Weights of a small multi-label audio tagger.
Model: log mel input, widths [96, 112, 144].
Data: trained on single English nouns, adjectives and verbs, spoken by a formant synthesiser in many voices, 15.2 epochs.
Rows from block 11 of a small multi-label audio tagger, named by matrix and row number. Rows with one number belong to one channel. Each number is 128 + 24 x the weight over its row's rms, rounded and kept within 0 to 255. All counts start at 0. Numbers have three digits each. After the name is the row's rms in percent of the matrix's.
After each channel's rows are labels from the 100 clips, of 14976, where the channel reaches its highest value: "top examples" is what is common among them. Only what is clearly more common there than usual is listed. The data: single English nouns, adjectives and verbs, spoken by a formant synthesiser in many voices. In brackets: how many of the 100.
# convs0: first width-9 conv (model.blocks.11.convs.0.weight, 144x144x9, each kernel summed), inputs 0-143
# convs1: second width-9 conv (model.blocks.11.convs.1.weight, 144x144x9, transposed, each kernel summed), outputs 0-143

convs0.9 127:129125131129130140148140000156120124152140086127103116149101120137128120139112117117148122144138142128147129130120146126141143098135142161144124149124139150131135114115133133114135094121106124137111119142151161110146120121125152127151137131140160129113135113120145167113112145136108138140120133119135123110134143140099125151130131152136097124128120132121129120119130123111103135144142140119128136122121121102127142108146111123151149
convs1.9 120:131146148148102122130113034132080129122130148120154138131107106155124126105137126112103110100118147118106168121097120132121140097124103146106108123101204121128128137105127115136227113194106127134124110122129128145137126124129125121112112131113143108084121123129131181087144133151135116117113099100141119111110106131045121113112095118126138170119127107133111152122143146128143155130162113083142107132137118138131130132125124108073151
top examples: quiet level (89); breathy voice (59); thin (high-pass) (42)

convs0.78 096:097105151105129140142135147153155115120136109146132148137118108080137154155091155120102145057129148117115109113135150140116093119152115116123122147086123112125092108116079116139121106147090094128115154145078115164126124157140130123144150125145169102132079144140141139160110124071135108117167149136111110090145151120129085170148144147095182188160136129148104134133160102117151119113143144136145113149131064160162130132155159113116129
convs1.78 083:142099139099100142101151117073149113118096118115117121122136110128124085155137105084119137129102156072107116122160136097105108107165120109134143110125140122165103100148098112082098113095126115121083125140110119096106120141106162135126126127178142091096135116123078142130127091111128135112129111117126071157157155111122136135124133143036141122142098135138074145116115131137161137134159118125173168108103158142119091152146155148126135
top examples: /ɝ/ (54); /ə/ (42); /ð/ (30); /ʌ/ (28)

convs0.86 101:102128134161110115141120129118136145135103166106137169084169131121119088116089144133064121122152137152129121139108132171113118112106152137150107155172128091131098066137113122129114139118134119179128130122112154142117113107145078151105123115118136152165131135164103121173138099115088133114098148086169107111167154093125148089122163096149144089141143148110181139128116130162109128133100192120121160136134113099133124139104129161147131
convs1.86 095:123119108109129092161125137115147139114157156120131143121149144129148120110111126140113157160151134159154119136115148153113119059165190130144143087144170131126116078162119147131105125114090128131109124133120121117121131157171146122160133156127194153117107116148118159245124101129113107128157138149132126132114117108140146106142139156142121112161143136131107142140141110185157163132120158117154133124133122105099131177122161136146149
top examples: quiet level (89); muffled (low-pass) (48)

convs0.84 094:134153147124211109117146139139143108090116143123122100098135090164183115091121124110116141127150122106127101107128082116124083144142142132109143105128147117124131132169123126177095095113125118122177135139161121144111131130147122058121132121168133076112124109134157136141107145142152140145110071155130124176115080112142128105169151125136128158133159094173119115117135173116100130115126142171097110120113163132102157126107145120115140
convs1.84 100:108120128120116112151140154157125118128118116138120138181131083164149072132122138119126112129102119144134121142115079155124110112089150145141119132127128170126121128112118060144179104119121109163160141071151160144150128107125102101130150136112115069093139132131145119138132121112129127118114136182070137137150115133152116173131104138083136139142125105164131146101067109089105128097134141143107161153141076112139122102082084136131138
top examples: /t/ (94); /eɪ/ (91); /ɹ/ (91); /n/ (89)

convs0.106 093:115114129147109096151097093119148121140187101094126140126150082116120103141137148135131138114149113083165141161097136134121152176111117143138115138163131114122136132098135182158147146149105108058117087110103173095129133111127074151127129117128146125129144149162151146131127100065124133152167083112072150144145159143086131101130122111139087115154143104123132163102160107138152162116114167104140129143131127114148125155114127132117156
convs1.106 096:116132102159135111139147103145136126109154112114149145108135114138099151125141139155140123176133195111126115152095148187155128155160131148141126112156145120135142115134128111114146143161117155112127074116101149089140092082149091163128152136139125096199120128153113153121103107113134164115092133110126165098095145118102182084176129109124125124137107138085119138098113116153119161106126182100148136126159121122159128168151143157125115
top examples: quiet level (68); /tʃ/ (45); /oʊ/ (42); /z/ (34)

convs0.98 094:104169095114207104159148109135152107088119150119122108163122130139095083117133104089118126110120120125127098183151119123119097133147130121097103138128124117148120140110145151139117101095120153137115124160121152130105157144116166106165174127162129117108120162080132141089106120152128143128139182134122167126087094105193138134140123116148106134135153137100151109153105162153134150089122153094115113151138082154106152137116097095136128
convs1.98 096:098151126088152127115156159113149109126115148120123142140172119151119141141096090117141103121146156180090127189097135113129123118149093125154119115162166095067108125103126131150130123167133125094128106107098131093113107161117145084193063171137124079103130111103123167120145118127137150140090141118084153146124117151120133137107167152109167119126159110118141139127127111112128156110124165157124160115153146118139086128137113118124125
top examples: /ɪ/ (70); /ə/ (50); word: painted (27); word: kitchen (26)

convs0.12 099:141178111149114130121157108085142120160130163121140131087146123125168094143127122127091112116125117114104128105137091097105138128157108110150185130130087141111141131126111132120109101131102132157158153121163115101109133151071154115089148105141121158128055112128126125113101164123106072160131118138127142133136093127145141159159106138114193152137161120129116112171090139170138124159152150123159112127124123130141166160116119149080092
convs1.12 097:136149152124075109136101122144141118141143182125134125098189160120186149135108124109135147136131130153140154066189137117185127149116148158145127121091129102114132115169133100135121156104119125125151179108132138122082161139103103132094137099122139182137168126126118137147130120133121136124118120161126153095147156117128131168156163145098127136112151175150073091115131120156146127108129124145165115121130123106131183090127143111116125
top examples: /b/ (100); /k/ (62); /l/ (60); /æ/ (59)

convs0.114 097:116123116131144134145144127115130129101121165133105131124157119132133115131126157109101127117138173087115087108116124105147143132109103142116186105125167142155176118112148122148146096158152108128181158144170134152120149125117080096148107152160132064115144105101121136134104127133146090143076117114155113143129089146103124142194129126075134153129133119138099157121158108125121102123125139126120077104173128140143129094099189127087157
convs1.114 095:154113134153129124119127106139130168135101129117130123151126117167134136138113153028140138172122137151139085104122151146111155121114139140105099126154127184139159131092117128180132111118158169133109186131139093095168141109114119117121109129142116085101138129182118143129158114123137118138106124108129126183110111125124111181155115087088116100116159155140108130130113175147127115141111145134153122138153080140115127101116137167092137
top examples: /t/ (89); /n/ (69); /eɪ/ (62); /ɹ/ (62)

convs0.15 101:124147146155157138125104095181117126105117122152106151101090103138177200133124137133119160126130152101131122134136104157164127118118082096133155113106145147075178141144135074141112133147102151129184124107102120098139166109113160129172105132105136167100125121109122113134117119083139133135128164108103128173122103129130132139103158168122125098178149148109115116152161148107130125094116133115143093145148105146115098121115113098094098
convs1.15 096:139098160163133142116117123142131143151124144138101082122154067138127120176141078111144109129142108096129117108116141103099152151191125143093126129145120148123187106106126119124117120125153184153128085151128137149168155130087147129145110107088111150124154106162108127164095151130079170137126153160167102188101147152117107119098124129149119102129114146090130120125094141135137129114150121133143105149128106131141067128138112128160149
top examples: /ɝ/ (51); /s/ (46); /g/ (31); word: girl (31)

convs0.61 099:150156122145141150124166109143117122137118120140157117128082141096117100098177097108148177130146101157129145119160142100097163179117113111120123129091099123138144091084133136128118156054221149167143111119149139103136137138136128150133136153134097153128088104138158134119150061136112134166119120110131132137144117114103148123123136145152117093148126135133132128153116133101094109184104111097127113112110133126144149111155123087135110
convs1.61 091:117125117129127110100131131112084099153128134118136125110091092149102109094133149121163130107133118114121142105120131155102117195156117129130126172103125124115122109107145099123147157121118129114124144128147090158111106133113091121118164106111064106147106125154139125110132120130175139122112133122105143106132102163156134117162128114130134178120145145115122101123160105076092114119117127187115143231094134181114151161147098125118163
top examples: whispered (70); clipping (28)

convs0.76 073:147153075126152120114109085109150142135110101153168094098082110144133128127142149128128099108120130118107117126143097107098080208128100124155119143083113144125101172136104111128113147103157135152132129120119129098124195116164140124140138110128112117093148099111168128127115116128108075122128151134134132126131115147120161144130148120151110080138165129140140113136129150100116153175143142155177109083196130126132162130124131122171125
convs1.76 091:122148116082173124124121144126103101169098144151147107137115154120113128121149122116134152163160121108111129136163125091139107180110094121158175096165102150117118137127138140117141169129114091114118158152177129100123132125115140141131121133127117122081173114118112137104127135135159188200141142160154137117138140109067153144120113131130134159131097098155112117103069161117097101122116115148107160147120103175146079125130131103127135
top examples: /b/ (36); whispered (32); /v/ (32); thin (high-pass) (29)

convs0.134 104:068117133152127128116166116119107115147146135097133068162134163135113141136123161153125123137111146108104085146123158121128119112119084162151139107137124135163146144133109158112091112098132114119123087184129171077104156106129091141140144114118112148077094090140174096137167120159157131122115132138093098150091114130122096106144123149129094120078130151124141099126133160126140095146164148148131170130159170132128157119137132164112149
convs1.134 099:128129140151122145152115141126134099133138129106117119181139156118133142109120117121162130134122150111160125137129124140114097123125136129145110108124100170138157124089130168106131132111139152120141130170140153089162122094047141113163144106093107162085112114094126124141134120100099110135149129112124130108114108130104111079113109203162169136153106161151225129095183155125105134129135120138143145143177119127129135109152151110135123
top examples: /ɹ/ (100); /n/ (78); /dʒ/ (44); clipping (29)

convs0.135 117:114178131143110150086111105106131133141105086138150129164146156156158141159112157155123137116139133113114139067129122141135101120114129139124136122143107125055129150134122094084139113135140114121136129140136109128144071117167121139123135120083151182140133117108118118130084141153133132153131138114121163124186100176123151133123156129200117128155093107117163088156126127102147141169137150122136122126081100126108057104134118125118127
convs1.135 106:121159106131117136143127132150134146100109150158112105111126131141139145135168114095177162140145115112100135148133129132115132127112135146126127140180151163140134138167152124166126115138167154169110117145130130149134154166181146175129085105093134147186131113162132158120152112147141121141140125129156146054172147140116150139140138154167119140151081106076132136160135147120137124127130141101134109141062088123127060131136092147130118
top examples: /ɪ/ (83); /g/ (34); word: big (34); word: sister (26)

convs0.44 095:162079124159183112104130139144138159102127127118129126136129106148150122124142085184116140088119093144110144157157107156155122135137170168096140090128151140097140145105112129163107106101095108117151137145158127124114123117158111093120125118138134149141163124119142145149086147123161119160083137163105116201138129137120137117064079110125131118144092135132082124174147094144142155137136122138110132128134089107118166111113087109116108
convs1.44 108:089097126177125137100144153187120097157163125137129146060143079105140130083130129112131119113121116144097079146132082098169150127143097138125133127109139157090098131109146108091135104132110149151126130135136117121121149109144122111129121124117168120155152174160117126142116138124129156151095089136103104212117128150127148117124180102135110131150128160118154150100146136099133118137116132120108176148111155117126073137146106133154107
top examples: /ɹ/ (93); /t/ (91); /i/ (66); word: tree (65)

convs0.63 092:117094118136118137142125126181118098131105101139131135137102119101128102100177143141159132165153136157120109139152118089105137194145180147103120143079134148094086128099140114127125109140169141131125134156073123092141158104146113151115143135140106133162106151132101135133121062101145119143142152145150147109135122117107136171104141109166133098111134133111113150147148092115086124147104152141081154150127059152153118103150124109148146
convs1.63 084:128107141129124144098167136125121103145154121138132133137124126157117124122172125155130137121120104108112143130145147147170163162149108137130175169143144135145140123116154163149136180160118118090128086125120101123161129151155124121127114181137116107114080127146135116108142121144170144107151135150101080120124102131150175145140144160122092198140148167137090153138121121089094160146102108132119148185137124205156094151125131147109147
top examples: whispered (39)

convs0.137 103:149163119125150087111144133096129133146132143143119122121158141124132127109144159109116127100128119069123122110099121112211106158121144141127106145056115110132135093109112122107112099124119136200132113151148091123122150122166138133166157113117112128153173126101154112152112107117151134163145132121090156113141109156112134115145172088174095082136137115130151166096131123114088135160139131137140132069126126113157116106124181133117129
convs1.137 100:137145133132124121138140184107116131148125129139140125149181135130133109164177128134182145159151168174153110165111129102184139148133128153149140101146122119158140099091134125129160129118102120177134107150114056110125152123105112125122118116146132162138159124077136107123175178105196121184140133138147137123118162116139168155133084141110101174121149132147148132145126159102112127111155119141124158107135134116142132145142154145120117
top examples: whispered (59); thin (high-pass) (59); /ɪ/ (38)

convs0.8 111:135176120150124123118130105114147138119152126140094114145151100149120138156147150133123169093153138118122125072159122149103152115147123138110151114127126112146136141107047171121135105132135107116130135103097153115150107087120088105131070141117146133128089100170133113133090129088151112123080088114120147163125089146139111113138165141152151111070151100137148137166191163163145141132148120125120113118146166152134136146108128097160121
convs1.8 116:143130115169144121126135137127120154127133124112128105103136116098135088130118136126123132094144096148154116117147098164136140133145126094124123142151167152134139132114159177144152145104127083141092153124117108091164104125088166067146136118140122118099139107079137114150186108124123137193157122123141177120137134121151150147134158096115090137133106120138208126160188096152147149079105116151164097141151149125106148123139134142126141
top examples: /ɹ/ (85); /n/ (72); /d/ (70); /aʊ/ (43)

convs0.27 111:122136093160164148055156127153141151151141146144103111097132090128148065137143122132115099112117147104130079123127088174129145132147084110106167149128106178098130144132151121131125129107102124135074149064138168175070119108133156137150130147131168155153123126136160151135143130153152105143106141151121118150121093108098146111117109129096141130119137097129106121110126101138142131165141142122137090156089119123123132155166134107138145
convs1.27 113:143119108119117150107170136149099134122082148075160130099142165087163117088142145145126100119119192137156116130119087153135146151112169104130113122133122173109173116128153119200141118115140129148088111155124160125050160117120133120158130133138125190135112110111119126119085124124119143109120129125123153136150111152171101136144144120106117117104133116138104103141113111102123114137155105136117111131070123092101146149159157103129148
top examples: /b/ (83); /l/ (81); /u/ (51); word: blue (51)

convs0.115 094:107156092121162133178142163085143120141160150122150146119114151148150154119130107114113153131146131115073124106137146105109133143097171181135183107140127115130149119147125130115134080143141166137134153134137091074098043170145173101095110109074143140103129113132137137100093124134119132144095153124148120143140127130143125143110139094156136129180124098156123103102097144133116126123117127135128146114129137133100121086135078157137129
convs1.115 108:124111087112135144132118129142120137100088104133118125142100080138125170103125121119119121118148108102131109124125187146103134121108127091172131143135107130159154127110153137151124085114150150115073083074113129159069182145144124112115131118107106165118151130130131115141102116097120137127118135143092113112081147152127125171144132072147153118149146166095151141107136106148100135158145146111134151139054128179138168156136128116125106
top examples: /ɪ/ (71); /l/ (56); /v/ (47); /dʒ/ (39)

convs0.29 111:089112102123170113106127153150145133107084146164144137142130093127129148103121080135135147085132148149136131062140118107131123137106137120097130122139152145130110188146113065103142099100103140152129133166114122125107140128137164107148138101093155114086140089152140127096098122124136124122143115132115093136124127106159124165135176142132156137142107064139143173136102179160115104119130159154118192113115155155105140124114147116162125
convs1.29 112:101143118143109135149131128140115150125069117142119121173122099154111101147149105099102177094161104146091098097157110133124163117154158104166109143108091198112101130112157082084128097141165158137144140106104119107111127119127126125107129088083134139144115098133110144138166134114131135131118094131130082110108128117142112126171174139115128115162086113097165145099097114130128096075129131095115145127142146137158141130103089130127106
top examples: /ɹ/ (99); /b/ (51); /ð/ (39); /ʌ/ (39)

convs0.47 110:083114156105127138122155158096141134161125148138139146123136111126111152111115131157132118114141150161153137105179115142091115113076131103118120084131146141145114114096089104152114103151132085136151061148133168140116159119064163143104151163089185109159069116170142133081151137136152134123137140152122153123090136125116159087129154137147105128115144138090156115104133115139109134127155148100104128156140156142145112138124118111120093
convs1.47 094:134155155133111102099134119107138120134127130166081097106135091101124130132104095160103088118127131116147125123163123135130130131082116126174110100123130125126126138093156105157123104131097090117169101176131141137138157095095121121142114141129173125107102147116113116098172092141112095102129104133086164129137107106165114107155108184171134094098148140116105148089177147085184154093115114134127147154133135085135129145107096112143110
top examples: /ɔ/ (66); /w/ (59); word: warm (27); word: watched (26)

convs0.31 086:137131116089108143114095134137125160111138138120142150107105097132150158154122135143137138114152176153146140118136119132127101128153114139143157145103166125104153157110149123107154143157088127121123109178095105144067127110140110148088100081114132099144097111081145162138115125145120182128172153108137100129115127142136136125115059156125142139109097174097096155084128107142184124128170145111170118126154131119146124159123108089115086
convs1.31 097:120130140110136109136107074127114115156096151125128118130107070109173084141107173166140094132116107120162148115133149144126182095168132106124109150131146117142152152077134111094124137131139139132123114108102107126118117147099146141172141120107142144169138100117132089125119146129116133079165130131159115111144110081131153139095130148147112136119141119141151130114054115130100092169138060133138110096157135108137126087156145136131079
top examples: /s/ (99); /t/ (56); white noise (55); /l/ (54)

convs0.116 076:143158124112168131166117109126158104158069154146150124136137125144105079103095162111131117154143150128092085101115116168101145093110119111147088161146137130129081089078121124128124134145095101108127136166159161145128112168147116160106151140156151117144130129150094126132116137100139104149150139135132147142111130153132127136097155115080127164156127120144163155124109110180122122099109132124131130118160131133119130117049067153127142
convs1.116 086:119132102081095121103173150116120114142127111143137110155131132188146098132146120157114082081094074166098136131098141138124074112135135145125130126155093149131136098142119139106084111147115144172128114145120123109120114140130138140127089112169203116114080159127142118138123102129111164136169155132111126129103157143129122120139159099138110134112149141125141147065118162159131116132131170131116079090084132123137110151130153153158131
top examples: /t/ (88); /ə/ (72); /ɑ/ (65); /m/ (61)

convs0.38 087:075163104106108130125139147069130132129148144120110154168142114145108128150137116129145113138144186107143144107158132132099105130117154136130130138141111110077114129132097163117145123118102130147109134094121165166126129146169087099147122124078154112157074122099141148121120126127147142141108110104152170120121139183144127124089133089115108138088098104174143122142119109143104098112154126115104140138153109130162184121117201104163128
convs1.38 095:148144118163157145162134176141119147103126122151125135104148144142111170151143143188112146152099107148153167134130101124129108120079112161147107127129138124108100111129160134088151114109188107139093183116147141128134114152122118101144151083115159135146156112134126142131107118142144118172166068177138186149142142153162155101112141098110113122119176139134120122147118099085157130151127126153130142139088145130137143115160173126136101
top examples: reverberation (63); /i/ (52); /n/ (50); clipping (46)

convs0.35 093:150129116139185133120158163091100142167100137127131118141118131132161144135146142166119148142117106138130119105105149140131130105088103136131170117163140139121127128123167092155134113121113129158147124150141128159080122094158093096120116118178108128073131100124152162116125121106151077103148123142164106152075102116152162109177158088146145141097164094122084147080122087137094124153136118101120141109106130122145087116129147161144144
convs1.35 101:087124138089091134171128158148104133134096133117136122147121134144214094130125167169141158144124120132165122111136154147107144139141177137140095121145131138150126107143145083132138092142163141130122103095119153127123126146151133166120092102107128067105127140114128113112157112151132139157122121121101115135156139112128115109102079099048137146131165060120107130112147158137130108108068126115110119125122131151125108116094158128137117
top examples: /t/ (80); /n/ (78); /s/ (68); /eɪ/ (57)

convs0.126 109:091120115107157116123130127141156148107173128137152150138144115113140109117120186116118130104137125132106169087142170125153107127106176105135152058088147130131162114118092126173143104100134134126168120143162165137083075115174110107153126112131149112148115124122103140114135125135151099122119174146111072153102137112157138123097133149117106156107127135136158121175164096134115144084153101120121172138162111114121088131125109110107112
convs1.126 104:133148140142118130132138105113133132161113138123095126115138113082136153114110160108114140116142108156120140114146152116140148121112127142143137136084138144166128131137098160124118123136110072134110170162151135148156106150161111135120111133124155121138095173157136108120134152138126147122163100110138080180127125140102143164138183168098130124157158127161200119159212120117120147115123122138128179116130174088171096094100109116126144
top examples: /ɹ/ (77); /θ/ (65); /u/ (51); word: threw (51)

convs0.33 092:108148093147101134118093140118124139103119104069110087122104172129128124127100145134105139137125154113147196152117161128131153171127136146160130115107121147157151087119121151108184122123134118109147125122126142142121142112106073197128101142116093100153140119149126124106140134181102060114127149093114117136136135124100136133119116148143108120147115137138146127111112088126144150167163180127157079126139175142082150127102119115120145
convs1.33 086:114166119118145111134125115145136124119115098111167141106123191134150172130148137100124148157127176141147142101110129120139118115128132126112164105193139174100153146135121151179143098114120142100116143124173081167104164136124115137107134127097120167123112131130155086131157141150089119157119095152114172070131134134165133132139146124128142098207146109148098135095118138123127119137155118117170121117119106112140138123171180126144139
top examples: /b/ (100); /g/ (37); word: big (35); word: blue (27)

convs0.143 095:140147138112157141122151124172133107163150153123132084105108132114128114148121135092097134141115134134142152127112118130145082153148120094111150124102121106159129146153192179141121102118162124124143157171115137138124074135138143115112155120116136123084115136139108116130134144137094117158175104157159147124154116067148131110149110126085125155148214148115127074147110095089122117091127132102124106106114077122116099164125141148125122
convs1.143 117:143139119089123116125121124176129111170078153086132125102119129149155101149131146143130158161113146079077116119111127120120124131146115146070123144109124130157104131122149134129119120121120105118087144158098143128116106172102112164194158112163104137147129162099116158117121128116112142105082179118166126158102147108092106126124169098075119130146130110146096074155106112098083128157123133117137110157097146114131106111120159143117126
top examples: /ɝ/ (96); /ð/ (28); word: brother (27); word: doctor (25)

convs0.125 081:120116099119129159144104131099140124135103154156120103160105132155140130090140147117127133127125084141139162155132181123129116126139139134149148109126100142076140079137164112143091146156107136121142103121169092145151094103136154132130105147116164132113145093110123115089133138119123124160100124140162163141140162134173139117111148159126110133171139146070185074124074120131108128142127076113120115109150124077100155163126110098176133
convs1.125 083:155142151133156137144102188145093135147139113117112128102080129107169098110143122105118141132119117115130121149119124146110136112122120140094119124111073119119115140138115132138111137121105124140093114135121089142088168189099131156125095115128144079108093116139136107109073170145146066102127082126130111130117145090131094132103092113159176105158185125104131135164144119122133104141154140128072094120098151088111118089110129125137117
top examples: /s/ (69); thin (high-pass) (67); reverberation (64); /ə/ (27)

convs0.117 104:119158083073112125149133155095130116128125178138149078146138150129103089143130116133123164108135130133134128097110146182112098107156139161121126132110128132158152097155140185146101118149151136131108041113134122125106144101100087139104095149156083104149108112149160126130134115143146130086120126132132123130103126133109131119100137139125146135097074124121149137095143091110134132150162143115155148134093171143135183160121150173139129
convs1.117 107:133140134128141110133125145178133153119106172105125110098129078104131138166152130148138127143134147131156163126175147123133133120194141093096121135115126103194088131094111149146133144110132140150150113099115151195134135156131161095116204136119085117109101149155146133155150120133118117187122097111110119139113138126131113117164104138134141130154116115157161148107135108141134113099134148102127179159105142137149133103166147156162154
top examples: reverberation (71); clipping (53); /n/ (42); /i/ (27)

convs0.122 081:169104166124134163107129139103139126177164128150111110119096151161118108139093146129106146129165145136159153097145144171159122111137104075108115128097116137144132132100094162096140092134132100135099107104120091119131148120123116129115151192106105102188111131154134116094107131112129129158111092135114143113139122104164149057144137157172136131106179130113161108088124166133131122102145101157146124096144160137119112139125114137132094
convs1.122 091:083094141173130136142139131158097132119165140183136137133146119114172133089137095136114107098136073118141137119105112163145150130105167115142167091140112102117127118104139080084139130110145122133154085095128110158123085100076119111105127131174110074135138110105146124100123150133097166160090107138154152119187121110151140133144140151143149120120095142142194118129114125128114097105109131138136143149120102144096099130145116118124147
top examples: /t/ (72); /s/ (67); /eɪ/ (62); /d/ (52)

convs0.108 120:121147118140114068121160116146167088125126155161128116131112143104144141108082142120011115140145138131160123134103132129133135118126094136129121119195130119157149114138150099108126147128197158134134113125133141118123112125144100133153119125145102132135152111123126166146128144119128110140124130027109126126141108148127134107131121139119097125137138140126146127136111130175137139139116122125127149165137121038147105114138151126141129
convs1.108 105:156142124161139070137179136128217121141142141139151132133112142118157144107069131108026119148138129128115130149119131133134146160133160142155126161158153119125113123178140142106115121149162147120154128128118194140122132135121132140132140117126129139129153120144121164139136132103122121098123106123120136149149129168103098146127123126148118169103130135144112123125117131207149119151173192128106135135120139093124117117125140106134155
top examples: quiet level (100); clipping (71)

convs0.68 091:113128131114128126098140120120166136135152120149166129083138127096108108151123164159137129066106165145131100127182117117142096116120118170138137117148118136132082121139117129110138082125110095121117152125202127150134126128095131155062157148062136132159106090138113156130138146102136150108150167149134070103107110135139090158128129187120134145117116129082129152124143101123139167150143109115120086137143114153148115120152125131156120
convs1.68 100:127083116137095124119133145112135156114117137079104115106134089122094140130133122100126097087121110130138151134115106105122154120132094080185118136130113134083145114122085151151113051124108098115107112149157142152077150150110137158064162129115136149155103144133127140127146152129149151138084122153121125109126121104121135093051168141138098134137143188096115140131150147147123131144124136111135149117165139116083139106126142131094127
top examples: /ɔ/ (79); /l/ (69); /b/ (60); word: ball (46)

convs0.25 111:090143124136116127143123149135147116107120110104089115077150113118132155153122121145122119129132123131145123118133116115131139108157116132154165110114146159172131142161078131116116148090131112093151125124119138102125116135130058082138095122097124195135140129109114171101144145148168117059130135118182196114126134165152099143111117141164097113103095144160179136087123084129124158169111134104111107126137135132134160117151135131149141
convs1.25 107:070176125150104175132132145120146096125147123168120104114129104130114128114118153156136163114153090097116142128115096162145135126149101139124137145162147152118115128131113122136139135132147080145131118123103138168114124092172128083128132104127098150116094104182125091118149140146113079124128093150161131126134113161149107148102116117152121121125117087169155084167112091109158137159099111138108091151131162163106144126190140160133084
top examples: /s/ (55); /ɪ/ (43); clipping (30); /θ/ (29)

convs0.100 095:169134133119163150115149143127148110131125142141147136116139033133097128176125089092094160105123127155156159132110211140149099126100142151125155160130125116137113155115170132139126149099125121106159163111139112136134096197109084123176133093121135096103123142122151139097127125126131135071136148122121169105138129107128104137171103127125122104148111134107125111126136152109119109138121122103141103089097110138089154154126107140137128
convs1.100 095:108145094081142139090102095097135096124090111127093117130124111171179121080097099108149108140120175117113127111103095152118112151122138121104096099121105102114111123121117086080086133142130127135078115133109114113149122091180118161133170128170117103119153165137128109110107135154127091115113123099142145091126123113150125144127176100106095132091111125093125133133078071137109141129121119142107122145135147163097107127090133137132154
top examples: reverberation (79); /ɝ/ (64); /ɹ/ (59); /aɪ/ (42)

convs0.40 104:104156116114127112128156163202150140112118120127091128156180105148146199166115071108134099126134142115090120109133098139152141133139123117123157130104126123081112105111119108136153115137134116110084107083143119183129115120122107140128143155113149120159140128106148150130116131111117154080121159108142143120117123150127101182123113139113128132150141091114101125097189140139130103146124168086150064131134099152151100154139141116151131
convs1.40 114:160116148151158126139152117089104143141139096126144146133130139151106135120122104110120095130157094103122169110128161109135122109094128090104125129164125111137165133146156143158097099097134149145124102146131114080142161098148168117106124093100127135129103128126112114151125122132138120139215175111109132125086149130160129129133131096169106084061085108166106150179110100166160143148129116131169129105138103170129127133121127155147142
top examples: /ɪ/ (59); /w/ (51); word: village (28); word: wheel (26)

convs0.24 108:092149144148115111159115114118122131085102117109145141130141142097151112150134150157127157123061101113127078096136107122094107131145126162152119053123127143127184095161124147109104144116119115168133124142101159147134117115120123115158113132113136141102128087095135127147137114141168143150135135120095108117157148162123123098102112109150100136137117094145195083142156183113124125124131154146123164127093138126129203153139124153132109
convs1.24 107:148116126145127136153147159118129135105148160108113138171146141121121122164151156090146165148113110155101101132152081110119062136126117137118126132121115099152159083147122114090124136139136120116115101113108159155154105086122097190176140107064107168102120150143136120128149121113117167111135142080118090142088110161134158110114101113095116128155155112123185097150136144123113132102126158133128104103111089119136120162139148085128142
top examples: /ɪ/ (86); /ɹ/ (77); /dʒ/ (54); word: orange (44)

convs0.50 087:150173143141119127122155108132183159118128129200161121157133122116129117121166102135094147099158117108150160140141184129106126160111135127140120124134120137101127172071070114101094151146147144093088137121163110095123113154138106126159112093139147144142093122102133105110105094142139121113116134098122120092088124126107128150101156108141101178124141066154107155120145150129136144108143133078144157143133115102144156103127138106146145
convs1.50 100:132138116130148134118122100122132148186137114100152098125110162136133159142089110136090116129136124137140117148111136134096129126126126131119067150078126138109143125135123163121130099124156117155150143138145092119122133146128124144130109104136163128131127113085128121062133125117245102133154138094136126155141143125142132124141153147148096194123115127118124113135167119142135149132140143227154163126098124120110138151121145094114123
top examples: whispered (100)

convs0.6 081:124100097130112094149116129091138143111171126125096130125132143109124105140162159125128112163075098088139137152134123120104110176139128106137146138133130125123109000115136116133127118128111115159158130137139126114121106143112147156118126160168107134122134107144155132171106118130137131124136140118109092137099149152140120142158092138099121141157111101130106123130118158212135138109105136155136122144119140117124132160139143142140157
convs1.6 092:154108158108136128163152148123171125136128129158167139176116136153109115137128152130160146153108146125090126116121096111129135123102146137113121126176133135126128000114123125149139137110133137137110104173148110085169131143170115143126110123118148138112140185123109139111119132147135166104101147123132138095149131134122113111190140090120129140152153118158115154115117139132104144154097186135120136101118130114152126139120153113142143
top examples: /b/ (61); /oʊ/ (48); word: boat (33); whispered (29)

convs0.83 106:121137127100141123106112134155103144073132140130126141166137131144080130117123098084119122158139138124145150096132087109156135124154126114134120123103162130113179135114134125168154111150102108124158112118170131162124083123167103125160122164135134088157159143090132138157081101115151071090140151097116095120103163133140147159050141128099118152098123137179114124146095153140116114147164180114136131142117097134127136118159135118124126
convs1.83 103:128118119185184107118128109160122128176138139130155131145143161161079156139135094079110113156144150167117153136129109085117079112158132104099128137140105162124168141131157145151143101133131134140136162156140126124128093112163146176141133116122121142183143219114118160122146156132154162137152119117134136186124085135159132113107117127141133165156145089142110146138116096104136111146126110116135133142152158139109113118143130128139147
top examples: /t/ (65); /k/ (54); /ɝ/ (39); whispered (33)

convs0.101 095:147102089174108127135122120114141118187162145126118123099106080122088124114104122130102106157131103132142127114143120120141096138090166071137121173110129113108093143142166091152120128141096110115115156122097131143112148192115122186123152127105172116104129119142133127132157101103105094137132095140162162098140152160153139136127129104102151165122169142124143123080129105119129130131113134144134135108134144162162072153120112136189141
convs1.101 105:123132117077110132159094136128133110103134153151154113131116076172166101102118126200137154145149143155148123068121163157135084129132128146101128122120128114123075129099151104160106140114132083098114126156125128093091115108110149173132119112110111106128093136114127148146121122115099136095141147162168155155127137089069130112110146112160141120147131114059135110138124110108176142124128123167100099096140151138122130136140140112106125
top examples: /t/ (91); /s/ (74); clipping (42); muffled (low-pass) (37)